A small model that answers yes/no questions on an image's attributes, trained from scratch.
Data: trained on rendered roads seen from a driver's seat, with toy cars, trees and houses, 145000 training examples, 9.4 epochs.
Rows from expert 5 of block 3 of the fusion encoder, named by matrix and row number. Rows with one number belong to one neuron. Each number is 200 + 20 x the weight over its row's rms, rounded and kept within 0 to 999. All counts start at 0. After the name is the row's rms in percent of the matrix's.
# up: expert up (fusion_encoder.blocks.3.mlp.up, 8x96x384), inputs 256-383
# down: expert down (fusion_encoder.blocks.3.mlp.down, 8x384x96, transposed), outputs 256-383
up.36,186,181,190,176,211,200,151,206,223,213,167,189,223,182,164,225,180,192,206,206,193,214,179,177,191,196,180,199,187,218,177,202,162,197,178,211,225,180,213,186,229,216,180,171,163,190,194,181,210,211,182,242,210,202,210,191,150,206,187,194,192,216,180,190,167,197,209,184,214,181,226,191,193,225,208,199,230,194,198,228,185,180,212,243,234,202,154,204,199,233,188,207,214,178,224,199,200,191,209,191,203,227,188,169,206,191,217,206,218,213,174,193,167,192,216,185,201,264,176,235,182,198,204,174,178,240,194,228,198
up.37,039,204,208,183,216,218,182,175,182,208,226,213,198,213,163,213,223,199,194,174,188,184,191,238,205,196,205,183,194,190,208,173,218,192,217,190,200,219,228,180,170,193,200,204,211,217,183,230,192,202,174,226,192,175,215,213,205,161,207,214,205,218,203,186,171,181,198,219,207,201,199,232,232,232,231,230,168,220,207,207,211,214,193,213,220,165,183,193,172,155,180,233,179,208,194,183,212,195,213,185,235,209,175,191,212,163,183,205,239,232,192,235,199,211,251,209,204,204,233,164,175,227,169,200,210,204,217,208,211
up.38,030,188,219,210,214,208,178,222,212,191,209,220,192,203,188,194,196,222,240,185,172,228,179,216,206,182,181,224,221,208,231,174,190,209,174,191,169,223,196,188,187,207,202,191,196,186,198,152,186,199,169,208,217,222,202,210,207,189,233,148,202,207,239,218,197,209,162,206,209,196,197,195,219,181,190,235,185,225,208,215,245,208,206,223,211,173,207,219,207,218,253,203,216,212,172,219,211,200,215,191,206,206,207,192,229,191,206,212,239,195,195,232,221,198,186,165,241,192,203,219,185,227,210,184,198,208,201,225,234
up.39,071,226,223,191,195,195,173,170,191,220,193,163,189,223,158,193,175,212,183,213,190,220,210,183,171,201,222,220,215,182,238,226,208,182,224,195,185,187,232,194,198,172,191,199,207,173,176,190,179,211,183,202,176,212,180,240,215,218,251,215,190,197,217,214,207,172,205,218,223,202,207,151,198,196,202,180,167,178,212,183,206,227,210,183,186,205,199,180,206,208,189,200,221,199,206,179,188,216,196,197,218,177,242,199,159,188,213,238,218,230,221,211,172,254,182,218,215,179,188,185,182,205,206,217,212,169,229,210,196
up.40,057,185,192,233,215,192,198,191,187,180,176,189,200,173,210,192,187,217,199,208,180,219,216,229,197,204,192,172,202,195,224,170,252,197,188,192,201,228,184,197,190,219,171,191,208,189,210,189,199,197,212,214,184,238,200,216,192,208,193,187,177,202,198,228,193,198,221,193,192,172,219,199,193,227,184,209,208,210,168,210,204,214,165,213,192,194,216,190,184,182,187,159,232,208,178,202,216,236,181,210,148,202,192,209,204,201,212,197,225,191,176,204,210,225,203,232,159,235,226,176,204,188,209,153,213,189,236,209,189
up.41,028,190,211,204,254,178,197,199,125,180,166,203,191,193,229,183,223,192,198,221,193,215,214,179,211,165,202,223,205,187,250,178,216,233,223,182,214,209,218,176,217,230,200,195,218,181,213,195,207,222,209,231,193,167,202,188,190,199,182,191,203,186,189,206,211,166,219,189,176,184,199,148,175,165,188,181,196,199,178,157,216,193,191,203,209,206,214,210,234,216,176,192,178,209,193,178,187,200,151,187,189,219,205,216,197,175,230,199,223,175,185,191,207,192,214,208,191,208,220,221,238,190,210,192,192,211,203,243,209
up.42,092,200,202,205,197,187,214,190,203,174,242,190,208,214,205,201,177,211,201,233,208,204,223,176,164,225,193,204,195,198,215,218,185,187,174,188,202,196,203,174,219,181,223,189,195,194,186,205,196,219,172,204,173,201,183,210,204,179,225,225,224,224,157,199,210,198,199,209,223,213,182,212,194,220,178,202,219,187,183,196,204,179,226,184,229,197,182,190,181,243,224,185,183,196,201,163,208,205,173,160,227,203,215,206,176,229,212,200,171,196,190,206,181,216,184,223,192,151,204,205,198,189,236,205,186,193,227,212,169
up.43,078,192,185,175,198,171,180,197,209,205,205,168,205,208,183,182,224,199,220,214,200,190,211,189,220,193,184,165,219,214,227,215,206,226,227,188,215,204,198,186,211,200,212,194,232,187,220,192,186,160,207,196,194,194,215,208,172,177,202,207,201,156,168,182,158,165,195,218,220,164,188,181,167,221,197,201,217,202,236,175,197,194,222,251,224,180,195,194,178,178,213,201,225,185,218,200,216,205,220,189,178,189,207,218,181,195,176,183,185,226,213,211,229,188,224,207,212,236,191,219,219,208,193,197,201,195,218,174,218
up.44,031,210,230,209,173,174,197,196,204,190,195,231,191,192,209,208,170,198,156,191,178,216,240,201,194,198,210,243,210,238,202,196,192,185,210,207,224,200,198,206,189,199,184,185,215,200,182,220,246,192,175,224,190,189,231,205,177,186,217,140,200,225,198,202,197,185,212,189,180,172,194,227,216,156,191,213,222,181,171,221,222,201,180,193,190,189,202,184,162,211,178,184,210,211,221,187,220,222,193,187,185,205,204,205,230,219,205,201,190,234,211,168,189,184,193,218,188,221,210,209,210,188,190,188,220,210,184,209,216
up.45,156,168,204,168,197,211,219,230,190,156,196,177,196,234,171,199,211,197,208,218,218,189,218,173,184,195,170,190,153,192,213,201,180,221,175,194,175,208,212,158,198,212,191,179,192,190,212,199,190,188,201,188,183,214,218,180,199,185,211,182,190,183,185,180,180,213,162,174,236,199,207,238,191,190,189,192,217,213,191,189,237,180,245,208,220,211,188,180,179,230,164,219,179,225,194,203,183,196,199,157,233,208,195,169,196,182,212,159,192,215,210,202,195,170,183,219,236,188,202,215,189,206,229,154,205,184,213,216,141
up.46,035,193,191,174,218,187,224,213,207,203,194,202,181,199,189,211,225,180,207,211,192,213,225,235,195,255,203,207,187,187,206,222,204,212,196,143,196,170,170,157,204,199,209,188,199,221,182,226,166,207,174,197,191,233,189,186,187,207,236,179,180,177,203,226,184,189,214,223,187,223,185,171,191,178,197,167,211,226,220,177,193,212,192,214,228,225,174,218,224,203,167,214,220,205,186,206,175,165,207,201,220,175,238,192,196,204,211,208,192,203,189,167,191,268,197,172,217,206,219,177,203,213,192,190,182,190,225,244,223
up.47,035,216,186,218,173,186,196,196,161,201,192,181,180,211,186,201,198,210,207,189,184,195,216,215,219,226,188,197,143,195,203,224,228,237,215,171,215,182,182,169,233,174,192,190,178,213,165,228,195,196,199,184,192,184,246,198,217,199,180,213,230,196,194,215,221,198,226,215,213,200,236,206,206,234,193,213,198,207,230,206,184,190,215,183,173,187,206,182,207,198,161,199,231,201,190,180,222,240,227,234,181,192,199,246,200,180,198,165,229,195,226,236,199,190,199,217,180,213,216,210,174,198,209,252,196,204,214,238,232
up.48,052,222,182,225,230,207,195,169,187,201,205,185,191,219,215,198,218,215,161,203,204,207,212,213,197,216,199,213,208,199,192,221,185,202,204,198,232,183,169,203,174,197,199,212,196,217,237,182,203,225,206,206,188,225,199,178,179,203,191,205,170,189,205,185,191,199,226,226,239,199,201,203,187,186,180,209,229,201,165,188,189,208,178,188,208,205,175,194,197,154,203,208,204,217,195,171,202,180,213,198,209,200,203,196,211,160,186,187,198,183,192,181,173,226,224,226,224,205,232,202,234,215,189,173,187,165,196,178,146
up.49,137,213,238,193,208,210,219,208,204,182,185,247,183,175,210,187,200,173,196,207,229,205,200,206,194,185,213,163,171,228,198,205,261,193,202,185,163,236,190,210,186,211,221,202,179,181,212,212,209,222,227,202,219,193,215,195,176,186,201,195,213,163,185,195,186,195,223,199,244,185,195,197,196,180,168,178,181,206,186,203,220,240,200,195,216,161,185,204,220,223,206,199,203,197,225,202,187,210,196,235,180,231,227,176,205,213,186,218,196,202,215,176,235,203,183,171,216,186,198,216,225,216,175,220,201,199,187,215,174
up.50,033,184,176,185,216,208,172,195,189,201,177,250,229,198,197,200,182,184,179,182,212,188,200,209,208,203,182,204,207,204,227,222,193,237,188,230,172,197,222,211,211,198,181,220,227,187,232,216,172,217,197,205,196,187,188,192,170,199,227,218,179,202,189,174,209,203,202,215,192,218,208,212,181,182,161,211,240,192,182,217,210,216,160,229,242,210,201,223,193,178,206,182,205,236,180,206,231,195,199,249,211,233,194,184,227,166,207,192,204,220,170,187,210,207,169,215,238,191,223,184,214,217,211,214,204,214,196,207,189
up.51,075,171,161,198,203,183,214,171,213,174,180,180,221,192,195,179,171,190,172,234,219,174,219,209,252,193,215,210,202,180,183,225,209,204,214,209,176,194,210,227,210,198,219,181,177,190,203,203,200,223,212,174,205,223,202,184,190,194,184,188,214,230,222,183,171,189,195,232,205,207,206,208,173,174,185,186,168,207,196,190,204,150,231,186,185,183,185,184,223,184,171,225,211,181,202,206,165,209,207,174,200,207,216,212,199,200,180,147,188,200,171,235,210,206,220,208,181,223,221,230,186,192,164,220,187,162,235,193,187
up.52,041,185,225,181,179,171,207,173,191,168,224,208,214,197,197,201,178,214,231,198,200,206,195,215,223,225,229,202,199,202,214,218,214,187,155,189,252,152,216,189,200,203,209,203,189,180,224,198,214,237,199,202,206,184,199,211,220,172,175,218,171,171,218,189,154,210,194,214,249,194,173,187,188,179,234,182,212,217,229,194,190,193,188,194,249,195,212,188,184,195,193,194,199,199,193,209,204,183,200,177,199,203,225,167,209,176,190,213,166,213,186,233,222,225,194,213,188,213,196,202,222,189,174,222,215,185,213,217,223
up.53,067,224,191,222,213,179,188,191,208,227,262,200,191,209,190,187,147,185,237,171,202,234,160,216,204,210,178,201,194,192,202,238,219,198,213,214,195,207,171,217,176,208,200,229,170,188,202,191,199,194,188,226,215,203,229,186,191,200,227,171,212,184,238,177,200,161,194,202,217,207,202,197,176,188,204,199,192,220,189,190,210,207,199,231,215,177,231,208,219,197,220,194,186,205,217,182,160,192,169,203,197,153,195,194,182,208,186,202,216,179,232,187,203,228,199,204,147,195,185,193,215,180,229,184,188,200,202,181,197
up.54,033,193,159,213,223,201,207,201,240,153,194,208,203,215,166,202,208,215,177,187,167,230,180,203,173,208,234,194,197,184,228,205,209,219,194,215,196,216,200,203,209,200,228,177,211,191,221,204,202,196,199,205,194,190,228,199,220,172,201,200,182,194,182,194,211,168,194,211,197,170,218,204,201,201,181,198,197,198,190,203,167,208,188,192,211,191,178,187,219,194,207,199,230,190,193,173,226,199,179,174,234,187,199,188,205,174,200,204,150,213,204,195,213,201,210,200,215,244,184,232,190,190,212,185,201,215,198,219,201
up.55,033,225,180,236,200,207,213,192,208,178,195,192,195,189,166,171,232,210,214,221,182,215,242,193,207,201,173,230,210,194,219,208,203,190,183,194,198,175,195,209,232,208,173,205,202,199,190,199,172,194,169,193,202,184,217,218,225,195,235,187,189,180,212,204,173,172,178,201,202,188,190,213,224,204,223,193,202,178,197,220,197,209,194,242,245,211,187,193,183,166,193,196,210,218,200,193,175,186,200,186,214,221,185,174,205,208,184,240,238,205,153,207,245,189,191,207,214,213,190,159,179,206,225,222,175,199,179,229,193
up.56,125,207,166,213,198,203,209,203,192,188,220,160,196,227,198,181,193,183,196,182,148,223,212,224,200,199,213,175,247,184,179,177,219,210,189,225,197,218,209,199,168,214,247,193,166,216,222,218,206,193,208,209,198,180,195,226,210,228,220,186,193,224,215,219,206,216,226,239,186,225,237,176,189,202,224,190,185,220,207,215,201,167,205,249,212,166,203,214,204,158,177,164,202,196,171,228,190,188,190,206,189,222,217,223,209,183,225,179,213,244,206,197,185,199,186,193,215,222,217,182,191,183,198,187,202,231,230,205,209
up.57,099,187,185,177,182,195,172,209,194,215,188,211,224,234,211,220,192,205,184,207,221,209,221,182,208,197,192,201,184,191,210,207,160,208,219,212,204,197,228,198,221,195,162,139,191,209,220,191,206,193,196,195,201,214,234,223,227,204,213,233,201,190,172,189,227,225,204,171,234,195,177,233,206,227,215,192,236,161,158,200,212,211,201,214,187,199,183,205,204,225,199,230,183,209,202,199,204,178,214,214,183,163,193,175,195,173,194,202,209,209,207,196,186,209,222,204,234,196,192,197,191,222,171,189,222,183,228,201,194
up.58,106,225,195,216,205,213,198,211,190,222,171,159,177,182,178,215,166,169,177,186,240,205,204,182,183,206,169,193,207,205,194,191,188,215,209,200,209,207,211,209,206,215,180,224,190,202,210,209,220,227,164,222,199,194,219,196,203,166,209,194,184,230,185,202,232,181,192,253,168,187,185,200,218,207,171,191,209,232,231,222,198,208,235,194,209,187,209,188,239,180,211,170,171,212,188,210,198,204,184,198,204,160,205,214,200,206,187,149,202,177,177,209,190,174,167,171,192,246,201,203,194,173,210,187,168,165,218,223,190
up.59,043,206,195,193,183,208,181,210,207,194,212,155,189,231,159,175,202,211,206,208,222,191,226,217,175,204,205,206,185,162,190,210,201,186,210,184,168,226,203,200,216,195,217,153,194,183,184,174,155,229,225,233,178,206,219,205,214,205,197,180,198,196,193,199,188,180,195,190,196,174,192,176,209,199,223,186,207,189,186,176,238,212,236,233,230,216,197,208,194,232,186,202,200,204,179,230,209,183,191,197,200,188,147,191,218,189,217,205,215,203,189,179,191,204,179,204,180,218,205,197,208,232,173,208,183,210,239,196,192
up.60,099,196,208,217,197,170,195,173,202,190,207,204,170,214,181,195,212,199,159,205,182,219,194,181,179,199,202,169,197,232,193,215,196,198,187,182,177,222,219,225,214,192,200,183,223,230,167,177,233,187,224,226,180,204,247,200,184,211,177,203,202,188,193,215,219,204,229,219,182,212,205,217,213,223,179,185,216,178,229,181,238,165,166,184,229,216,188,185,193,214,169,213,199,209,189,195,219,221,201,216,203,213,219,212,165,211,226,190,191,198,192,202,213,198,195,206,246,209,206,166,214,196,223,182,205,178,200,173,210
up.61,064,171,233,146,228,209,187,197,197,167,225,205,207,208,187,205,230,192,168,181,212,180,199,187,199,193,185,203,198,223,194,212,183,204,213,225,197,184,178,218,162,213,214,125,243,218,207,156,209,194,209,172,251,191,157,212,181,199,222,188,172,179,165,196,201,187,188,182,198,198,219,202,179,190,222,227,242,223,220,205,227,219,188,193,194,220,199,178,189,167,189,184,225,225,197,222,172,167,214,206,184,200,233,178,227,200,226,194,206,205,187,214,171,213,237,208,242,205,213,172,211,184,222,181,212,211,219,215,182
up.62,094,181,207,210,207,218,197,248,209,181,175,187,198,210,204,175,171,213,191,170,216,226,223,174,212,181,203,175,189,182,160,218,208,222,205,215,217,176,204,202,220,201,204,198,137,205,202,198,190,207,206,199,208,219,188,167,163,191,188,201,205,230,149,223,217,187,170,181,210,185,191,189,184,198,201,197,233,221,188,205,216,201,184,224,197,170,192,181,231,180,225,209,240,215,210,206,198,206,180,192,223,191,203,218,222,189,221,160,182,209,192,182,193,191,184,172,217,193,190,220,209,224,177,210,137,206,189,211,189
down.36,228,167,239,149,183,215,209,210,147,203,190,194,223,210,162,190,198,202,217,199,188,198,205,199,207,191,192,216,191,203,185,165,193,216,197,210,207,168,218,190,226,219,208,223,192,210,217,206,162,204,185,198,212,188,225,205,228,173,196,198,189,230,256,207,191,216,218,197,165,213,190,181,199,199,222,210,182,185,185,198,180,180,207,189,213,201,182,187,221,211,173,209,179,224,211,194,234,181,211,189,208,169,202,167,189,190,197,228,187,212,170,176,167,239,178,209,187,192,165,207,160,168,212,205,207,228,193,205,195
down.37,044,201,227,225,174,204,173,204,207,160,211,147,193,181,197,191,185,230,226,209,202,180,203,188,199,183,196,176,213,206,157,188,186,182,183,172,205,204,177,165,237,222,185,170,169,210,222,163,169,217,190,197,202,167,199,198,189,215,204,195,164,211,169,205,226,156,197,189,217,190,189,204,160,219,205,223,178,226,178,188,181,184,193,193,194,210,217,221,187,188,238,183,213,179,218,205,202,191,227,193,196,209,218,222,205,221,162,173,213,183,205,208,169,213,210,209,215,181,194,222,199,227,183,185,174,183,180,204,168
down.38,046,197,204,188,218,202,205,204,218,175,201,210,187,209,207,208,196,204,203,199,191,200,178,187,208,156,173,174,203,220,196,191,200,189,194,205,180,213,182,183,234,165,176,201,174,247,209,195,201,180,204,191,179,187,190,201,199,227,249,181,234,225,156,208,217,212,196,224,212,190,189,201,195,223,199,187,198,210,214,203,182,178,203,222,219,202,186,194,148,200,202,220,152,202,197,192,216,183,221,165,209,198,198,227,191,234,174,185,198,198,164,213,204,191,240,235,152,213,188,187,200,202,172,201,193,176,175,227,150
down.39,060,205,199,220,190,221,219,203,193,188,198,217,158,202,194,207,224,163,206,255,211,213,239,177,204,182,199,183,190,188,219,182,186,174,197,185,189,216,195,221,217,189,208,194,222,199,206,194,186,191,167,165,215,223,186,181,202,225,225,219,210,209,183,205,194,224,194,188,207,205,180,200,181,185,184,185,212,183,203,191,222,193,179,245,193,197,231,212,211,206,204,200,208,213,182,182,198,158,186,164,216,188,205,226,237,223,165,204,219,177,213,210,204,205,191,214,223,192,200,214,185,203,174,176,201,233,198,201,190
down.40,054,199,246,216,199,219,183,187,215,181,200,223,197,206,199,180,224,182,228,200,224,179,182,162,223,172,167,211,204,192,172,170,184,172,165,194,183,195,193,201,225,189,209,203,205,219,236,215,163,182,175,200,193,184,201,215,201,176,233,171,207,247,205,227,196,211,206,222,176,209,179,196,201,206,184,199,188,177,218,159,170,198,179,212,175,204,236,198,177,200,246,198,205,194,189,148,214,185,227,155,204,190,190,204,215,227,193,197,192,167,189,201,213,228,215,190,191,181,205,159,164,222,210,198,181,211,205,202,163
down.41,044,212,191,208,200,191,225,203,212,198,231,172,202,202,174,192,158,194,191,187,175,182,194,156,237,181,213,185,196,198,162,175,188,196,212,151,164,228,192,198,250,192,172,185,185,215,193,196,203,215,178,172,226,199,178,184,187,217,182,194,188,192,204,211,207,181,169,213,179,179,196,198,186,215,157,188,215,187,189,198,159,205,207,202,219,232,197,214,137,178,204,187,198,203,207,164,203,156,207,191,189,172,201,181,223,215,168,212,170,210,181,219,185,190,233,208,181,201,183,196,213,239,151,189,204,198,161,197,200
down.42,096,212,194,206,245,236,223,188,235,214,177,202,184,213,158,189,216,187,182,159,240,202,208,203,182,209,217,186,206,239,211,184,186,168,164,181,162,180,181,210,214,205,193,201,214,209,173,195,190,200,231,208,206,178,186,208,190,208,208,201,197,187,186,194,181,192,187,190,230,178,210,182,182,193,208,195,204,234,181,173,211,246,197,210,199,203,212,230,187,172,184,193,182,221,199,178,184,186,204,181,226,202,149,226,218,180,191,183,219,179,161,190,255,197,198,204,214,199,217,182,228,215,211,212,203,175,205,231,177
down.43,081,211,142,206,200,215,168,202,212,176,229,204,183,211,232,202,198,204,181,197,150,192,162,208,215,196,215,203,190,173,222,206,192,206,215,171,171,183,209,177,231,229,197,217,201,203,162,223,167,189,185,206,210,191,179,211,192,209,209,162,198,210,205,230,187,192,207,219,206,231,194,193,195,231,157,229,190,224,231,212,217,217,179,218,194,194,205,196,227,208,210,191,191,192,186,182,208,212,186,178,188,185,211,179,223,201,181,198,195,185,222,201,193,218,205,192,192,209,184,170,196,182,188,195,186,192,169,238,166
down.44,043,206,195,233,191,197,184,220,199,214,227,221,197,174,222,224,197,196,178,188,171,178,156,193,195,174,185,193,220,176,204,172,179,197,224,176,214,207,171,174,232,212,166,170,189,216,208,213,197,208,198,204,208,163,204,205,192,225,197,215,187,196,223,221,215,211,166,227,198,210,182,191,203,185,196,224,187,191,186,203,193,205,209,197,178,192,201,233,178,195,231,198,198,174,205,156,216,201,232,210,202,203,203,204,195,168,159,163,214,187,163,200,191,201,231,184,160,204,216,206,222,165,175,185,198,184,171,206,190
down.45,148,201,203,198,210,253,220,175,232,179,201,200,205,174,196,230,209,185,169,211,233,204,197,245,200,202,166,196,204,211,178,177,200,192,219,196,188,177,198,232,172,199,225,178,235,189,215,219,204,220,205,211,217,213,211,230,219,212,226,187,205,175,198,164,197,199,222,198,188,194,223,197,198,198,215,218,183,197,197,161,199,195,213,201,202,198,197,240,234,179,220,210,229,218,203,172,236,221,224,201,224,192,182,232,178,198,199,187,185,182,162,189,228,223,174,218,182,209,226,182,212,193,209,214,227,226,248,220,222
down.46,044,179,201,264,191,248,201,209,171,161,213,171,168,206,198,249,196,211,187,163,198,186,209,208,187,186,154,215,198,204,155,218,206,193,209,163,218,205,199,192,203,211,172,209,183,208,184,183,234,217,178,169,216,180,195,210,191,221,255,179,203,208,206,225,225,212,173,205,202,171,173,171,211,254,176,197,215,193,174,197,180,212,205,210,192,190,241,197,156,173,212,186,195,211,174,172,212,209,220,203,217,202,185,201,188,233,179,187,211,175,153,198,214,216,217,215,189,211,202,170,219,210,186,162,205,195,164,178,154
down.47,047,214,189,213,212,214,242,190,191,183,185,221,223,209,183,182,186,219,206,220,195,222,189,179,200,185,194,209,233,199,216,185,213,201,197,182,158,203,163,175,212,191,170,196,154,204,204,209,186,237,162,172,197,145,193,191,214,201,191,204,191,235,197,209,214,178,192,219,191,181,202,201,180,206,191,208,203,215,194,210,216,203,201,210,227,202,198,189,215,194,228,193,212,167,182,159,210,210,216,195,200,183,194,203,227,210,163,175,205,234,180,237,178,203,211,179,185,243,192,218,234,196,206,181,159,173,193,186,169
down.48,050,200,186,206,194,212,201,196,232,198,195,183,190,186,228,203,184,204,234,223,217,218,204,177,255,202,174,207,182,194,164,188,205,161,178,180,177,190,184,198,239,187,172,191,165,221,200,195,201,211,166,190,242,170,189,247,197,223,217,211,200,194,187,191,212,204,163,232,175,195,179,172,239,198,172,196,195,172,188,197,210,186,187,227,194,205,191,205,199,185,192,180,201,192,195,175,193,175,197,183,212,216,188,193,200,229,183,197,197,199,184,222,188,222,197,189,179,210,181,197,205,246,198,204,199,173,212,198,190
down.49,149,207,185,171,201,159,204,183,218,181,201,184,194,239,216,203,200,216,188,222,183,224,199,228,158,222,212,183,213,194,216,174,183,192,190,191,196,169,216,188,180,178,232,196,235,208,193,211,215,180,189,205,196,238,190,194,220,203,210,184,168,183,238,176,236,183,178,210,158,165,218,181,168,189,195,203,200,217,227,204,188,210,171,222,184,215,208,142,169,188,200,168,221,212,195,184,200,213,208,199,199,213,192,218,184,238,248,198,198,208,216,200,252,201,182,213,187,173,199,195,202,225,230,169,183,191,198,184,234
down.50,045,207,243,217,206,231,208,222,218,202,229,218,190,218,213,200,215,198,175,177,200,181,169,214,211,168,179,208,223,199,171,219,207,185,206,185,190,202,173,179,210,209,176,191,144,201,228,167,189,227,182,196,186,201,194,211,245,213,228,191,170,214,196,178,221,196,190,226,195,207,183,195,216,193,180,213,188,191,169,208,182,214,181,196,194,198,202,226,185,224,212,167,195,193,190,167,214,169,229,203,176,200,198,217,191,223,176,198,191,207,172,222,165,196,223,177,209,206,199,177,207,201,187,201,158,219,207,211,180
down.51,096,199,196,229,159,219,180,193,200,143,213,194,210,213,189,167,181,177,239,201,183,207,176,216,176,195,190,203,233,236,175,191,207,200,213,203,174,165,182,230,185,214,215,185,159,198,223,160,213,212,189,210,208,210,145,178,211,215,214,210,153,189,180,195,180,177,197,226,176,202,194,245,167,207,161,223,211,209,210,202,214,173,188,220,188,191,217,228,173,239,200,199,207,229,184,227,213,217,223,216,210,214,215,244,228,196,211,230,200,191,181,219,190,203,222,208,190,200,201,204,179,177,202,181,223,209,189,179,225
down.52,050,198,227,238,193,185,196,209,183,201,221,191,197,174,198,203,181,201,180,185,173,198,216,210,195,199,168,197,233,205,189,180,213,166,223,169,215,202,184,199,246,201,189,197,160,221,190,185,197,228,205,184,190,141,178,193,202,250,193,196,174,190,180,198,172,196,182,202,188,196,173,204,176,197,188,187,189,217,207,186,231,210,196,224,211,219,195,206,178,191,172,192,202,170,182,183,202,203,221,169,197,198,211,189,222,234,200,166,171,190,173,200,210,174,224,187,206,229,196,174,236,208,171,229,150,166,195,185,193
down.53,080,159,197,192,199,182,224,196,191,196,185,222,215,200,196,211,194,205,190,206,157,205,217,190,232,201,159,201,188,210,182,179,202,154,169,184,202,199,175,198,211,213,165,178,212,214,233,239,204,212,162,179,206,147,184,219,208,191,208,208,194,224,232,212,210,194,197,219,232,203,193,211,184,195,183,191,190,197,201,189,180,171,179,196,226,241,177,184,172,206,208,208,200,193,203,244,210,200,216,156,218,187,191,230,196,215,201,158,226,226,203,238,195,187,226,203,196,198,234,195,143,169,191,175,222,206,197,228,178
down.54,046,217,214,227,175,209,209,199,200,158,224,205,201,158,228,177,181,201,201,179,197,162,211,183,214,189,184,192,215,193,183,179,180,176,212,211,199,216,178,206,218,202,177,223,200,209,220,158,197,215,146,196,206,178,197,187,192,231,227,201,221,206,197,194,217,199,206,225,186,219,181,218,191,237,188,209,205,191,168,193,169,193,205,215,223,211,181,215,163,194,199,177,231,198,182,215,206,214,232,192,171,188,183,221,210,190,187,191,177,212,193,198,174,209,206,189,179,185,210,188,184,230,173,223,206,207,218,207,182
down.55,046,198,184,223,203,217,209,224,204,192,214,168,207,175,194,167,188,221,203,175,174,196,182,185,208,203,192,191,203,178,139,197,243,172,214,197,211,226,202,187,251,194,165,175,182,228,225,178,222,204,182,208,221,194,194,218,206,218,222,209,213,179,180,194,199,172,175,218,182,218,187,208,186,198,181,186,199,176,181,201,191,185,189,206,206,193,190,231,194,207,180,228,197,192,178,159,199,181,206,205,179,192,206,241,193,240,173,187,182,222,168,195,160,220,245,219,200,190,187,193,211,220,206,193,211,207,174,198,186
down.56,102,185,171,198,207,196,172,196,162,204,190,208,166,190,193,205,181,200,199,199,214,180,212,145,212,184,208,229,203,193,182,206,190,182,214,179,174,192,226,200,219,215,207,236,191,189,194,195,168,163,136,169,198,173,177,192,198,206,214,199,200,195,206,211,189,191,197,177,210,166,209,198,191,205,167,202,191,169,187,232,243,187,192,212,173,211,203,218,210,233,221,254,175,187,192,187,169,178,187,173,203,233,207,152,175,206,167,225,205,237,213,236,209,172,220,155,228,187,215,213,195,195,199,229,229,175,175,187,200
down.57,089,194,173,261,228,194,195,192,209,212,205,227,169,211,172,240,211,191,161,153,201,227,196,219,185,210,173,208,200,218,186,195,197,181,206,188,215,185,199,236,222,212,188,216,215,223,193,206,177,197,170,190,203,181,212,188,235,205,183,179,157,183,191,209,240,188,194,223,167,166,177,156,184,173,209,208,189,204,206,179,215,211,167,204,188,157,189,206,172,186,186,185,218,191,184,164,241,193,206,205,189,207,216,235,200,212,164,178,179,200,195,235,231,211,209,193,190,214,223,185,194,210,193,191,204,217,184,191,232
down.58,142,223,195,218,166,183,190,227,201,227,183,206,176,218,192,185,169,206,215,170,171,184,206,174,182,204,186,180,225,174,190,179,181,227,229,224,200,209,189,235,176,190,194,182,181,188,195,231,200,190,176,173,185,190,216,217,187,207,213,226,198,221,237,220,176,187,197,185,221,224,222,198,180,198,199,191,237,211,201,220,207,168,192,235,212,192,197,199,206,228,213,224,229,219,191,254,182,219,201,196,191,249,226,220,186,154,211,205,193,221,231,193,206,173,180,199,205,203,199,178,222,210,194,229,186,182,181,188,213
down.59,052,206,232,219,199,218,221,220,183,170,239,183,157,199,209,221,212,241,210,219,202,179,197,210,185,184,163,191,193,208,177,209,201,191,182,205,179,209,186,191,256,195,167,196,179,206,195,210,213,219,178,220,197,205,198,229,203,220,234,173,209,207,189,224,191,186,192,208,176,222,190,201,190,175,179,209,159,208,188,190,213,197,197,222,173,208,196,209,217,158,215,197,235,195,189,171,198,180,200,194,165,223,170,186,206,199,161,205,218,208,199,208,180,187,239,203,155,175,216,210,215,208,213,217,184,193,175,204,203
down.60,095,189,218,203,214,192,221,231,238,204,222,227,205,220,211,211,243,201,171,190,176,159,156,220,237,175,194,206,185,204,181,163,208,224,200,203,153,175,204,196,202,212,203,201,235,159,222,203,197,247,175,208,211,200,174,231,198,234,196,217,196,221,187,213,219,195,204,199,189,205,174,222,207,170,203,205,192,190,170,219,222,208,164,262,168,197,200,218,201,203,212,197,178,159,176,241,235,192,252,227,181,194,198,199,237,183,180,218,191,176,184,207,203,198,203,224,164,185,203,207,169,199,179,221,196,188,169,189,218
down.61,073,197,208,206,160,198,197,182,179,201,226,199,182,168,200,207,200,211,196,222,203,167,190,186,214,201,203,201,177,187,201,196,196,176,214,164,177,193,205,192,246,202,169,176,192,220,208,212,203,253,209,205,224,187,213,231,211,221,211,193,206,195,186,183,179,194,185,208,257,200,226,215,188,190,181,184,201,231,185,204,196,189,193,200,207,163,155,196,153,174,201,201,194,193,226,183,237,207,216,188,195,199,205,213,199,198,164,165,207,211,159,205,177,189,224,180,170,194,186,198,166,205,198,222,218,233,175,214,173
down.62,101,212,219,205,168,214,197,193,184,199,221,207,207,172,204,212,192,162,185,176,158,194,173,204,210,191,204,200,176,183,193,192,209,181,208,179,203,220,195,198,190,230,218,184,206,192,192,224,213,181,186,177,194,233,220,240,241,195,164,228,197,194,181,169,177,207,217,182,184,261,189,180,204,186,222,216,225,245,189,215,184,169,209,195,223,196,178,226,229,147,191,224,200,194,228,226,220,187,198,224,205,210,202,208,228,226,224,187,200,182,180,196,178,208,190,196,183,209,171,141,206,193,219,210,181,214,189,192,223